{
  "dataset": "cartoon faces",
  "train_examples": 203450,
  "image_size": 32,
  "loss": "mse",
  "encoder_norm_position": "pre",
  "encoder_head_dim": 64,
  "encoder_bias": "none",
  "encoder_qk_norm": true,
  "encoder_parallel_block": false,
  "norm_pix_loss": true,
  "batch_size": 512,
  "lr_schedule": "cosine",
  "warmup_steps": 470,
  "weight_decay": 0.2
}
Rows from block 3 of the encoder of a small masked image model, named by matrix and row number. Rows with one number belong to one neuron. Each number is 200 + 40 x the weight over its row's rms, rounded and kept within 0 to 999. All counts start at 0.
After each neuron's rows are labels from the 100 images, of 14848, where the neuron reaches its highest value: "peak on" is the class under the peak. Only what is clearly more common there than usual is listed. The data: cartoon faces. In brackets: how many of the 100.
# fc1: MLP up (encoder.blocks.3.mlp.fc1.weight, 1280x320), inputs 107-213
# fc2: MLP down (encoder.blocks.3.mlp.fc2.weight, 320x1280, transposed), outputs 107-213

fc1.445,244,216,207,180,172,237,264,149,230,170,264,174,157,243,149,171,227,153,157,194,206,230,202,177,269,251,177,190,234,183,251,244,192,226,199,180,189,207,259,276,169,207,231,160,161,173,214,188,225,181,149,150,199,256,236,242,263,286,247,233,190,227,138,108,228,194,172,152,178,172,230,288,208,212,219,174,212,184,203,91,147,271,294,181,252,204,204,213,267,197,216,181,132,222,164,217,195,216,232,217,233,188,169,257,246,237,198
fc2.445,103,131,175,227,205,213,210,91,193,230,184,178,117,243,160,206,175,199,179,191,233,166,271,237,171,263,203,215,150,224,187,237,255,196,209,162,226,166,205,302,211,164,169,190,177,174,181,227,166,223,178,251,222,203,196,157,168,242,227,244,168,236,218,253,230,207,176,194,192,214,144,161,151,264,177,179,197,182,275,151,186,223,250,246,139,210,210,222,169,258,255,150,197,256,255,152,267,210,226,231,252,149,195,125,193,208,224
peak on: glasses (37)

fc1.38,148,162,149,189,169,249,196,94,122,246,141,105,220,215,227,154,122,177,209,161,183,311,292,159,302,195,224,206,238,187,216,236,177,125,198,202,184,216,170,137,187,195,225,216,211,207,243,157,190,171,163,222,178,223,164,116,211,182,292,125,246,190,176,190,198,180,167,208,261,209,295,219,168,201,205,188,114,268,173,238,215,289,217,250,223,162,221,213,116,172,195,140,166,208,223,214,190,198,149,228,232,236,162,159,233,213,223
fc2.38,199,143,214,201,177,226,222,271,236,250,173,239,250,180,169,222,179,197,257,206,200,186,218,236,223,204,177,248,234,161,123,122,125,176,139,196,198,185,168,179,278,230,181,214,163,176,202,172,255,217,289,174,102,186,201,212,259,225,192,153,185,173,174,210,201,243,135,186,300,162,170,151,198,134,218,227,236,209,122,276,156,238,305,231,249,218,198,187,204,205,187,153,192,184,103,188,131,205,155,188,209,194,215,261,215,222,198
peak on: backdrop (100)

fc1.117,179,251,237,208,186,239,145,199,191,162,200,153,226,207,247,201,228,181,157,214,126,263,186,239,185,211,186,97,192,217,256,204,220,93,192,242,157,199,189,227,178,207,194,193,263,221,185,208,204,277,212,172,202,272,233,144,157,240,171,244,237,141,199,213,179,238,182,202,205,150,164,261,207,207,204,154,240,184,187,180,155,177,195,203,181,61,256,219,173,142,182,210,158,132,236,267,257,140,196,217,228,124,156,281,142,176,190
fc2.117,147,191,203,96,167,151,166,249,195,187,188,183,189,214,263,146,231,202,204,183,216,211,190,272,252,253,225,152,250,135,220,204,188,236,240,218,263,172,239,188,172,197,129,189,259,228,209,224,207,128,259,271,171,241,214,225,206,175,191,246,283,204,143,185,207,176,121,214,177,268,238,175,209,154,209,281,193,144,215,223,209,241,215,169,203,127,204,225,217,197,163,169,261,220,169,224,183,181,193,208,111,254,159,237,156,236,208
peak on: backdrop (100)

fc1.101,264,182,264,253,211,236,177,241,219,259,231,255,186,200,224,209,209,192,191,186,230,230,284,229,263,203,190,217,222,157,172,220,225,142,122,259,207,192,136,167,131,237,159,210,217,173,208,215,232,146,181,165,182,187,160,281,202,169,227,188,203,220,150,239,164,235,218,189,149,198,205,203,189,188,187,224,179,172,210,219,206,251,147,247,209,241,188,252,209,202,200,205,144,198,183,215,266,128,224,201,176,213,175,268,174,277,292
fc2.101,123,148,208,269,196,175,186,139,245,200,144,189,231,220,271,155,124,203,152,173,238,237,175,230,156,228,201,214,194,210,181,137,166,156,192,205,214,263,185,246,220,147,209,251,239,195,156,178,146,243,147,253,218,238,193,201,211,233,104,242,197,162,237,211,204,229,169,198,260,201,154,141,148,166,208,272,181,142,222,169,211,125,107,251,164,217,175,167,241,205,219,185,286,273,115,146,169,199,164,224,195,180,225,218,274,220,259
peak on: glasses (60)

fc1.276,185,142,172,200,250,293,209,221,178,241,227,209,245,136,177,223,209,175,225,212,143,248,242,267,200,193,134,192,189,205,188,265,186,207,199,184,250,209,130,191,229,229,193,226,238,207,172,225,222,226,154,227,254,223,188,193,192,192,215,187,139,227,234,203,236,241,204,213,227,140,173,205,103,182,268,184,250,211,203,204,212,210,168,199,155,159,241,202,216,136,183,154,274,177,160,95,267,173,159,179,220,180,237,201,265,174,200
fc2.276,157,170,178,229,162,189,232,214,161,245,161,171,124,163,292,207,206,217,142,170,195,206,220,102,286,209,224,241,238,227,199,205,218,105,205,193,198,220,266,180,109,235,180,169,181,208,211,178,190,183,203,168,187,274,210,214,265,175,279,180,267,201,172,201,254,250,180,222,235,269,146,195,164,193,259,255,184,164,197,182,157,287,258,265,225,183,198,223,182,208,242,178,159,195,297,243,218,202,228,226,175,176,204,207,226,270,146
peak on: eye (41); skin (36)

fc1.149,220,193,165,167,186,231,189,137,291,161,160,251,137,186,123,156,208,215,242,193,209,227,200,250,115,174,228,181,212,164,269,310,195,131,146,277,197,232,166,243,126,213,292,260,238,242,250,203,173,232,189,211,207,115,194,252,246,193,248,175,261,201,217,204,180,188,264,196,264,201,191,182,182,185,209,177,217,231,211,228,211,114,163,165,185,169,202,181,243,201,230,204,258,128,224,173,275,214,286,178,209,260,211,187,172,199,221
fc2.149,217,241,171,174,220,178,201,179,180,174,210,192,162,152,188,207,188,213,158,169,234,186,158,247,188,205,171,185,218,220,168,151,258,216,246,154,181,201,191,209,216,111,211,199,191,222,178,180,216,267,169,210,199,185,205,246,230,201,172,205,242,171,146,117,170,217,161,254,214,162,197,214,185,234,234,177,193,248,166,179,190,238,212,198,206,242,168,224,178,107,151,210,301,253,178,189,214,214,266,214,184,162,216,240,221,173,223
peak on: backdrop (100)

fc1.718,232,203,215,257,195,284,119,244,250,198,221,192,167,136,192,158,257,192,210,158,195,211,226,193,272,185,197,194,201,170,185,219,266,213,164,185,138,228,251,168,239,189,153,190,186,236,241,225,189,157,254,305,208,142,169,224,243,152,187,189,201,207,136,251,163,233,208,164,110,236,231,209,175,224,214,215,164,204,192,213,173,273,223,202,162,196,237,179,145,183,234,267,187,222,206,201,211,188,185,179,171,191,250,180,241,245,207
fc2.718,181,253,329,205,229,136,191,215,201,213,213,211,260,234,218,217,214,265,252,166,121,229,155,172,191,155,216,204,233,230,209,203,80,176,204,173,174,127,166,207,178,264,245,246,125,176,204,174,193,192,257,225,224,192,192,143,216,194,224,195,228,217,194,216,156,157,194,202,275,182,217,221,199,226,229,213,218,117,253,156,165,222,196,89,208,175,195,225,287,111,244,244,199,109,245,181,209,154,239,187,218,234,271,133,198,228,197
peak on: skin (73)

fc1.590,192,162,187,291,209,186,214,218,157,188,217,246,218,185,170,140,186,90,161,184,249,195,205,148,250,248,135,228,197,95,208,202,218,205,120,184,231,168,254,289,216,234,274,185,192,179,273,202,209,252,195,188,302,181,159,207,189,159,219,208,143,141,204,191,161,192,208,220,202,118,206,198,180,214,202,176,161,201,230,175,246,203,203,194,243,129,272,193,251,191,297,160,208,171,222,229,215,251,201,187,189,238,179,265,288,241,254
fc2.590,260,212,146,184,235,310,212,134,254,268,175,226,199,142,143,225,232,216,209,222,173,190,187,175,181,244,208,280,195,275,240,97,228,205,189,155,227,229,198,223,233,169,179,245,234,136,161,161,235,191,236,166,223,260,210,209,105,204,191,279,148,214,284,229,143,206,247,230,170,284,129,190,233,181,211,198,249,188,204,212,272,228,222,248,235,255,236,211,196,187,283,107,249,197,174,219,277,206,150,196,223,212,269,232,171,223,255
peak on: glasses (86)

fc1.133,220,170,222,231,150,171,164,188,187,207,255,195,140,221,239,188,219,203,159,230,146,229,225,221,147,199,120,170,211,176,209,163,251,208,252,227,301,144,160,244,244,254,197,251,96,193,335,188,211,200,147,220,264,265,194,241,199,185,208,198,148,141,134,137,244,151,174,207,203,184,203,182,189,158,170,148,169,140,169,224,152,210,185,239,171,219,237,210,176,167,158,150,121,218,169,155,252,237,231,238,231,182,231,174,175,223,155
fc2.133,222,202,207,222,192,161,209,169,212,207,235,199,117,125,256,190,244,222,189,152,191,105,183,219,218,196,240,221,138,237,180,182,95,191,239,229,172,228,203,136,162,182,175,180,119,268,163,216,183,181,150,173,166,255,177,254,118,161,164,171,197,157,245,170,217,185,205,242,206,248,159,267,217,159,252,221,212,181,223,149,220,215,212,189,156,184,247,220,225,188,187,197,170,180,186,247,195,220,258,156,209,152,210,244,174,191,175
peak on: hat (89)

fc1.381,232,268,202,155,196,206,252,135,202,226,182,138,172,253,224,201,139,132,215,215,131,248,258,188,207,259,198,242,278,143,200,220,132,214,246,148,151,238,253,205,204,200,249,138,211,178,226,114,156,196,210,166,191,152,182,147,220,187,194,133,153,225,221,113,200,202,220,164,156,144,250,195,276,228,150,167,156,179,165,251,270,158,196,177,281,167,183,205,193,200,224,172,195,241,201,149,202,138,255,206,254,204,201,276,251,204,214
fc2.381,227,263,212,139,167,197,147,183,263,203,247,160,213,218,215,233,168,204,288,164,251,113,184,245,263,170,245,166,206,209,147,214,199,149,217,167,208,215,232,223,211,123,129,240,209,132,140,136,140,182,176,148,179,183,188,260,199,198,150,231,211,288,150,228,202,158,154,191,193,134,268,157,190,167,152,195,243,192,186,200,232,296,228,139,138,177,242,215,173,196,141,198,261,228,100,249,154,247,95,174,248,249,210,210,246,158,214
peak on: hat (50); clothes (38)

fc1.469,197,166,136,245,133,149,186,169,191,223,160,205,207,228,221,155,179,199,245,252,202,221,213,127,267,197,235,203,276,199,224,192,228,130,137,196,186,208,187,272,210,155,179,200,194,248,268,219,173,191,98,187,185,281,206,189,164,189,224,182,220,231,206,139,268,188,211,187,202,212,215,208,189,185,263,169,143,256,245,132,185,286,203,214,174,188,244,232,267,176,173,237,171,166,187,206,291,186,254,191,232,147,154,231,227,261,179
fc2.469,206,228,175,157,253,209,196,116,226,201,155,196,165,202,171,212,216,178,197,229,227,209,150,225,237,188,220,268,198,254,208,192,230,152,198,196,214,140,165,162,192,188,96,223,194,199,116,105,208,238,174,147,193,245,206,193,252,308,297,184,144,190,214,195,157,210,219,183,205,215,164,149,247,141,196,233,166,171,149,254,292,297,288,114,174,262,264,206,216,230,277,132,215,183,136,190,182,218,118,213,262,186,232,239,246,183,205
peak on: glasses (84)

fc1.288,195,230,102,182,149,274,138,206,206,168,233,238,248,156,217,161,119,192,264,159,128,191,234,222,243,201,200,116,286,201,208,254,218,161,189,182,203,157,240,166,219,172,175,176,226,208,198,168,201,200,224,210,218,190,205,138,224,206,253,215,201,186,248,168,176,220,196,176,206,164,224,270,216,171,188,158,210,218,219,169,248,208,166,191,135,149,214,205,148,195,110,181,303,146,185,139,202,146,231,186,168,181,170,205,229,212,132
fc2.288,237,245,201,197,232,101,229,199,202,229,161,127,92,166,184,264,244,159,204,258,173,233,195,244,249,194,176,246,250,207,193,237,183,191,186,193,224,210,178,197,158,152,228,184,228,234,179,202,215,199,254,204,168,265,199,193,175,265,190,173,233,235,170,228,253,179,183,209,165,213,244,161,195,157,235,209,192,235,195,206,174,211,229,137,212,197,126,210,182,251,222,167,186,299,226,232,193,193,163,220,202,169,154,222,191,238,189
peak on: backdrop (99)

fc1.122,217,194,242,184,228,203,196,186,200,208,213,165,215,161,258,230,237,133,232,258,137,179,216,149,222,206,126,220,295,186,196,206,190,197,253,313,209,151,221,201,272,218,242,196,254,169,221,184,183,205,180,132,251,237,296,213,166,182,219,227,250,227,149,121,254,196,202,174,218,221,204,194,245,207,182,156,214,157,195,166,166,207,186,213,235,230,204,230,214,209,123,176,196,255,207,208,221,125,184,212,184,227,215,228,187,169,168
fc2.122,255,182,207,242,204,259,227,242,197,233,166,199,212,225,178,195,249,214,148,177,247,223,187,187,223,122,200,198,188,175,212,258,190,276,221,199,227,219,182,224,213,180,167,209,206,179,164,233,213,205,226,212,200,237,189,60,162,261,249,191,181,238,177,266,189,239,217,172,181,300,269,191,180,149,244,281,198,135,218,249,180,206,250,136,189,113,165,214,247,268,186,245,189,226,218,186,127,159,199,201,111,200,191,58,147,216,243
peak on: skin (52); hair (39)

fc1.702,241,267,255,196,255,170,152,246,228,207,193,237,176,250,146,222,152,191,291,180,210,221,277,199,245,228,209,145,253,194,276,270,195,243,160,276,178,166,142,213,154,212,243,160,228,217,210,127,180,183,260,239,182,213,213,215,217,180,209,173,199,167,168,137,200,221,212,148,182,106,233,245,230,236,177,133,218,235,169,196,229,189,148,259,185,196,215,185,230,232,198,199,259,149,207,169,183,226,197,126,190,242,177,211,188,185,149
fc2.702,236,175,221,206,239,229,207,272,172,240,244,192,227,215,256,194,244,130,211,109,187,191,211,219,246,234,183,248,217,126,237,132,178,157,153,210,276,244,222,140,195,201,181,193,211,150,183,181,199,229,238,219,251,143,183,222,194,227,199,169,209,183,228,193,256,172,132,271,203,212,199,191,208,156,183,205,189,156,278,216,260,153,139,206,159,235,198,192,200,244,209,172,178,163,213,161,184,124,130,154,198,266,220,248,237,239,283
peak on: hair (56)

fc1.285,215,182,195,250,181,226,163,217,215,238,189,191,199,178,255,143,142,225,220,221,219,311,187,154,178,143,205,163,269,184,267,213,219,187,206,186,142,136,174,275,150,185,242,223,245,272,214,164,184,187,181,201,195,166,157,194,242,196,176,161,197,165,166,208,174,129,252,184,195,196,182,220,154,182,117,175,196,240,190,210,231,241,180,209,226,216,231,158,152,186,215,163,176,192,188,197,204,243,154,157,290,259,79,155,246,197,241
fc2.285,264,221,176,313,256,159,206,107,217,178,151,192,146,215,188,233,157,249,211,281,183,200,211,151,253,185,173,165,148,255,110,148,293,238,147,174,253,204,245,188,178,188,227,198,131,211,230,190,173,225,297,182,189,187,174,208,176,179,91,225,138,200,189,185,218,152,198,143,274,152,223,222,160,220,189,217,241,209,182,187,149,236,245,218,240,187,132,200,185,186,242,233,202,236,197,245,226,225,249,228,185,238,200,192,229,189,153
peak on: backdrop (100)

fc1.523,227,173,139,195,200,247,143,149,182,221,163,200,214,237,175,176,85,184,224,153,166,224,243,205,124,154,233,193,165,235,229,181,141,181,207,164,181,210,202,251,243,212,152,205,185,240,248,163,163,192,219,178,186,158,204,233,199,236,201,160,156,227,201,189,177,209,189,138,204,198,130,207,167,132,187,194,176,214,154,257,167,149,139,296,261,202,261,214,145,237,253,246,198,216,210,183,177,168,333,182,239,196,257,260,242,182,183
fc2.523,273,153,93,131,189,198,242,206,228,158,234,228,200,230,251,151,266,221,175,264,223,134,189,218,230,215,264,196,200,221,163,193,174,170,171,246,281,207,166,184,223,189,166,217,191,200,151,238,228,158,134,145,218,218,216,236,171,183,167,267,207,267,257,260,150,169,241,166,183,209,238,145,217,149,263,232,173,139,202,169,234,218,239,201,227,185,171,218,218,241,181,143,230,266,242,222,251,350,152,202,159,151,161,217,210,227,204
peak on: skin (100)

fc1.725,265,191,144,177,194,234,176,144,166,224,240,184,138,263,193,239,119,195,221,179,141,228,216,237,167,277,162,166,204,171,255,207,143,253,259,211,173,167,144,148,106,285,220,274,150,191,251,215,226,114,166,190,224,153,213,129,195,227,206,198,243,254,186,170,244,169,223,178,238,209,213,219,276,116,154,163,230,186,143,255,196,196,186,308,199,213,162,195,216,194,133,242,156,210,154,207,155,153,306,199,219,213,204,158,159,187,175
fc2.725,227,246,266,212,252,190,197,217,236,212,175,190,189,166,259,156,281,224,134,172,195,203,149,247,186,159,176,194,199,211,220,211,305,221,233,199,214,269,181,241,183,296,262,127,193,169,202,215,245,247,157,241,153,181,181,290,277,201,264,171,202,162,259,189,220,192,116,168,150,152,261,197,184,208,261,179,190,151,122,200,244,169,232,165,167,199,173,184,185,188,257,231,127,215,235,141,189,205,179,105,260,177,230,178,213,201,206
peak on: skin (55)

fc1.24,276,180,153,245,215,227,173,151,181,177,187,208,166,176,221,234,121,188,196,176,146,201,268,190,178,286,99,190,192,170,200,204,243,170,138,232,238,177,136,182,151,255,213,238,145,201,252,281,240,124,111,167,288,163,213,273,168,160,223,159,219,215,189,173,247,177,201,200,208,172,175,196,168,201,204,176,160,176,147,212,171,274,232,307,210,216,189,216,247,161,145,224,168,196,205,196,254,181,221,277,140,252,140,249,159,203,271
fc2.24,190,142,276,205,201,207,239,237,220,174,201,223,222,249,175,166,229,171,225,202,213,220,234,242,207,212,199,192,168,249,251,223,190,120,190,259,179,186,186,200,226,220,210,216,242,137,124,117,101,191,218,231,192,214,208,165,203,186,239,224,202,157,274,181,217,202,207,191,171,224,169,247,172,192,191,206,234,153,256,170,159,185,158,153,203,189,248,193,194,184,242,206,208,168,198,205,216,155,186,175,307,178,198,179,228,192,105
peak on: glasses (51)

fc1.95,257,235,271,183,192,183,139,240,176,153,245,120,253,215,191,168,156,218,190,195,127,226,196,275,210,232,225,119,229,214,257,199,163,211,160,247,234,208,141,137,125,225,227,233,260,213,204,236,178,169,107,208,169,158,228,215,198,232,253,200,232,169,117,195,195,208,226,186,266,176,218,202,219,181,283,180,191,153,174,204,163,207,225,226,177,118,182,210,246,148,216,176,168,164,173,225,198,215,318,199,187,206,160,217,123,185,158
fc2.95,85,187,188,165,211,208,168,198,195,221,236,270,158,156,210,164,229,254,154,160,285,253,202,146,159,174,210,152,215,254,74,189,282,247,208,129,159,255,177,203,181,161,225,258,162,230,175,193,220,233,223,251,234,257,191,214,191,235,246,229,168,162,159,202,181,234,129,238,220,225,185,222,271,244,209,187,196,265,148,208,217,222,129,254,238,149,154,205,168,222,195,197,260,251,193,224,232,176,185,171,200,183,158,237,171,183,297
peak on: backdrop (96)

fc1.512,172,195,175,173,204,172,230,179,148,198,132,134,232,185,220,205,155,168,206,196,124,212,233,149,208,242,216,191,283,170,240,146,237,196,234,153,115,216,174,268,218,183,188,194,210,217,263,106,158,171,170,171,198,269,158,205,165,212,211,179,320,222,229,195,198,168,234,202,237,200,127,171,207,202,175,160,155,196,239,217,169,163,173,254,233,177,244,210,182,183,174,240,237,142,240,211,263,134,239,203,196,152,187,222,250,215,160
fc2.512,211,129,212,204,177,170,222,247,141,195,216,170,176,216,268,99,164,219,148,258,178,213,206,146,143,238,194,200,192,254,180,132,219,195,231,193,182,154,86,166,212,268,272,248,203,199,155,144,145,201,294,162,226,253,211,255,111,185,145,211,210,153,208,155,192,240,210,203,242,225,234,246,160,262,207,241,217,183,75,167,194,166,178,207,177,136,158,183,173,187,117,165,255,239,102,180,234,226,194,259,125,192,235,162,172,202,212
peak on: hair (39)

fc1.443,192,267,237,205,236,220,196,208,265,229,160,163,201,205,191,141,169,197,168,251,199,195,284,184,177,165,202,251,231,201,131,201,209,159,182,207,216,260,237,212,224,196,239,210,250,132,186,197,208,197,155,174,180,157,110,201,248,203,307,169,145,248,168,138,144,184,150,148,255,88,272,271,208,213,151,164,119,215,180,211,248,224,241,216,229,181,189,204,205,185,215,237,238,201,200,250,264,209,256,222,193,283,170,255,181,248,208
fc2.443,171,132,275,227,203,255,194,188,160,133,159,174,266,203,147,237,197,177,305,179,257,196,238,233,133,189,174,192,187,226,149,176,144,148,205,254,249,241,195,198,289,181,124,221,204,203,145,153,161,224,179,233,190,119,203,213,226,89,165,262,316,205,174,180,233,242,157,178,178,230,265,154,144,148,190,241,166,178,226,202,215,215,214,150,179,221,174,160,208,202,151,193,247,186,185,237,138,185,209,284,220,221,243,173,183,112,176
peak on: glasses (55)

fc1.395,211,147,159,184,186,264,153,107,210,217,253,280,243,247,108,162,122,210,202,215,178,224,280,177,173,142,203,197,246,177,212,161,151,157,161,258,188,214,251,227,192,161,198,199,120,237,224,142,190,178,150,155,192,204,166,167,200,156,217,126,195,173,252,200,179,162,210,164,247,160,140,225,165,224,163,242,121,212,239,200,261,200,251,264,211,172,224,185,190,181,151,134,274,182,191,230,227,181,304,248,195,235,215,137,170,230,214
fc2.395,180,193,139,147,190,331,194,224,324,257,268,202,256,192,155,195,203,155,229,158,227,221,216,173,224,191,181,185,233,189,194,202,166,161,143,204,189,306,229,200,298,228,130,145,196,193,221,160,166,241,264,181,174,240,191,153,161,178,181,228,248,177,243,244,194,152,159,237,143,159,145,183,210,191,158,240,152,158,267,309,251,188,277,223,195,128,208,177,192,251,194,219,197,219,261,247,174,173,170,252,187,225,182,204,153,260,219
peak on: skin (55)

fc1.342,208,169,250,167,197,169,187,228,155,263,224,258,176,166,186,204,269,103,238,149,199,232,247,190,270,217,147,183,235,209,250,198,216,180,175,207,194,202,233,207,174,191,220,258,157,196,254,246,207,293,125,230,245,211,188,205,173,219,272,119,174,214,122,118,200,203,199,169,214,204,221,186,158,225,255,179,190,145,222,198,210,323,175,182,176,181,234,225,227,153,238,175,132,196,146,235,218,135,217,175,219,187,161,254,197,270,220
fc2.342,212,214,160,206,207,222,182,222,219,237,186,236,227,173,184,173,239,204,187,152,206,173,152,146,156,183,252,204,237,267,192,200,216,149,187,162,270,163,151,159,174,185,209,209,281,193,140,204,193,241,198,134,199,280,193,201,155,273,195,263,153,204,258,211,123,223,207,181,159,254,192,172,187,162,197,235,280,187,194,233,254,227,257,161,164,196,249,202,201,210,326,245,242,176,90,173,228,226,204,159,219,173,240,263,164,221,225
peak on: glasses (100)

fc1.667,190,224,203,183,186,203,192,182,203,230,253,195,134,229,144,171,283,155,180,209,149,210,160,251,138,125,123,175,204,174,180,209,301,132,216,226,198,215,155,219,204,249,248,260,252,185,214,258,239,194,180,168,240,204,174,158,115,172,224,211,218,152,178,133,209,201,172,141,138,213,148,249,179,235,201,228,232,181,141,190,186,222,285,179,159,238,249,223,211,146,180,198,186,253,151,283,245,268,181,227,255,206,195,249,161,299,246
fc2.667,144,219,159,199,221,153,203,224,193,202,199,249,188,249,243,184,180,139,217,204,183,207,196,209,167,254,217,188,197,223,122,112,193,188,146,137,216,232,203,244,194,127,206,186,139,171,204,136,175,247,168,194,191,157,200,135,126,220,170,232,181,250,219,198,233,158,224,196,222,193,164,139,194,225,229,152,178,196,211,188,274,231,155,236,222,281,232,196,239,202,259,117,195,201,204,187,117,140,172,163,158,203,173,165,115,242,198
peak on: eye (70)

fc1.356,129,188,166,241,177,171,125,159,202,215,207,174,195,204,243,111,178,196,167,203,177,259,157,158,166,231,237,214,210,193,250,232,245,225,167,238,132,143,225,233,244,230,216,187,95,215,328,240,188,155,244,228,180,147,187,127,232,194,238,129,205,150,247,207,159,136,198,184,237,205,213,191,233,212,136,173,197,216,257,187,197,207,217,235,224,194,231,246,201,145,243,190,158,183,153,202,190,228,195,228,230,233,226,173,264,192,207
fc2.356,221,177,257,198,269,176,198,178,214,220,203,226,255,214,193,248,164,216,199,268,242,230,176,158,152,146,208,217,233,204,148,177,210,163,219,180,153,147,193,181,218,186,225,230,237,161,191,173,165,238,198,197,216,256,192,141,135,227,162,288,191,175,193,262,151,188,265,204,160,107,244,132,212,173,181,208,191,139,176,179,261,111,130,232,224,163,207,182,182,201,240,195,258,210,224,219,262,209,220,170,247,119,193,281,265,188,236
peak on: skin (44)

fc1.268,175,169,162,206,179,212,187,210,191,229,235,232,209,204,223,173,193,178,125,163,179,212,116,276,221,255,223,175,183,199,267,217,198,139,279,166,194,160,155,160,177,240,201,193,221,211,237,281,250,257,209,224,210,219,137,235,155,288,225,255,142,160,160,218,147,194,163,259,238,168,221,255,250,178,223,163,154,125,175,268,226,181,183,137,194,168,224,266,176,46,147,156,250,149,178,179,201,276,234,188,229,190,238,143,208,223,129
fc2.268,187,218,220,188,180,302,218,198,198,207,184,235,196,196,114,191,199,215,243,161,253,198,131,181,204,203,167,158,199,160,202,258,179,241,196,220,247,164,137,191,206,182,175,222,184,229,266,128,257,278,157,164,195,189,187,108,235,197,246,173,153,150,250,231,209,247,223,205,236,227,289,225,243,203,207,145,213,288,264,205,174,169,197,176,164,233,219,167,207,313,168,275,180,226,200,201,174,110,266,134,207,249,204,146,200,164,212
peak on: skin (72)

fc1.541,195,175,208,177,195,179,173,156,198,189,205,214,192,217,193,189,145,158,260,132,168,214,249,170,208,292,237,202,225,141,353,126,223,149,176,236,234,168,159,231,200,233,185,288,221,249,183,163,268,223,167,169,193,112,180,221,186,273,231,192,206,252,76,220,193,228,219,180,218,173,210,200,200,185,171,225,230,153,98,233,228,246,166,197,217,240,232,240,156,133,191,199,196,224,129,133,196,123,237,195,232,205,218,153,263,170,214
fc2.541,244,158,208,143,230,223,187,226,211,251,199,214,227,143,209,278,192,148,238,213,183,143,271,152,157,253,227,225,223,157,180,174,111,141,109,219,255,203,240,158,224,246,107,181,234,146,176,175,99,241,254,197,181,150,179,189,190,168,182,237,231,159,210,210,264,213,188,167,177,201,243,147,130,183,117,168,194,180,212,237,209,171,165,178,145,234,246,177,211,258,188,167,212,250,185,222,145,221,157,198,191,218,223,172,209,229,255
peak on: hair (85)

fc1.56,209,304,252,128,208,164,224,209,125,146,210,193,185,152,222,151,229,222,177,124,141,188,176,241,240,118,198,228,222,156,249,231,249,119,161,236,251,246,272,124,150,153,195,142,267,233,203,161,176,207,189,259,166,190,205,201,262,248,240,89,271,175,197,227,172,216,212,194,139,200,202,202,225,113,252,219,192,122,223,291,191,103,163,193,196,137,185,192,224,196,164,197,223,193,237,124,174,189,212,193,159,214,171,307,140,217,141
fc2.56,260,180,236,248,192,218,211,232,208,256,195,186,145,217,222,186,144,150,208,240,247,175,171,170,137,226,171,240,197,150,279,227,144,210,178,190,131,157,129,173,245,279,146,245,184,188,159,225,218,226,185,202,226,148,187,231,123,166,116,241,120,209,219,144,224,209,253,223,201,208,206,144,221,270,137,222,167,230,170,222,200,275,215,220,171,302,218,164,189,139,197,228,212,166,160,179,196,166,170,178,235,148,271,133,265,192,197
peak on: hat (38)

fc1.367,162,152,201,227,217,205,165,258,126,196,243,165,209,122,210,188,257,177,231,233,164,187,226,231,267,215,190,227,273,166,218,186,197,178,171,199,224,226,242,168,194,201,197,236,117,199,182,101,171,240,218,96,202,178,210,217,217,217,234,236,170,155,221,196,161,258,169,224,274,153,205,177,176,252,188,182,217,243,166,207,156,189,153,198,195,185,227,210,266,134,227,273,156,189,242,244,198,150,186,214,185,164,206,149,215,150,282
fc2.367,212,214,224,215,141,211,197,214,174,132,213,159,190,242,230,191,232,182,122,185,214,258,167,242,226,218,193,131,194,256,211,209,232,139,214,194,228,176,177,223,200,209,216,207,176,186,172,249,224,222,211,196,153,287,203,136,210,230,140,229,212,162,227,167,226,236,147,236,195,163,177,255,239,212,201,213,268,110,124,190,184,197,178,269,176,168,223,273,181,165,173,203,201,141,223,267,241,238,169,193,208,109,168,285,142,180,208
peak on: hair (42)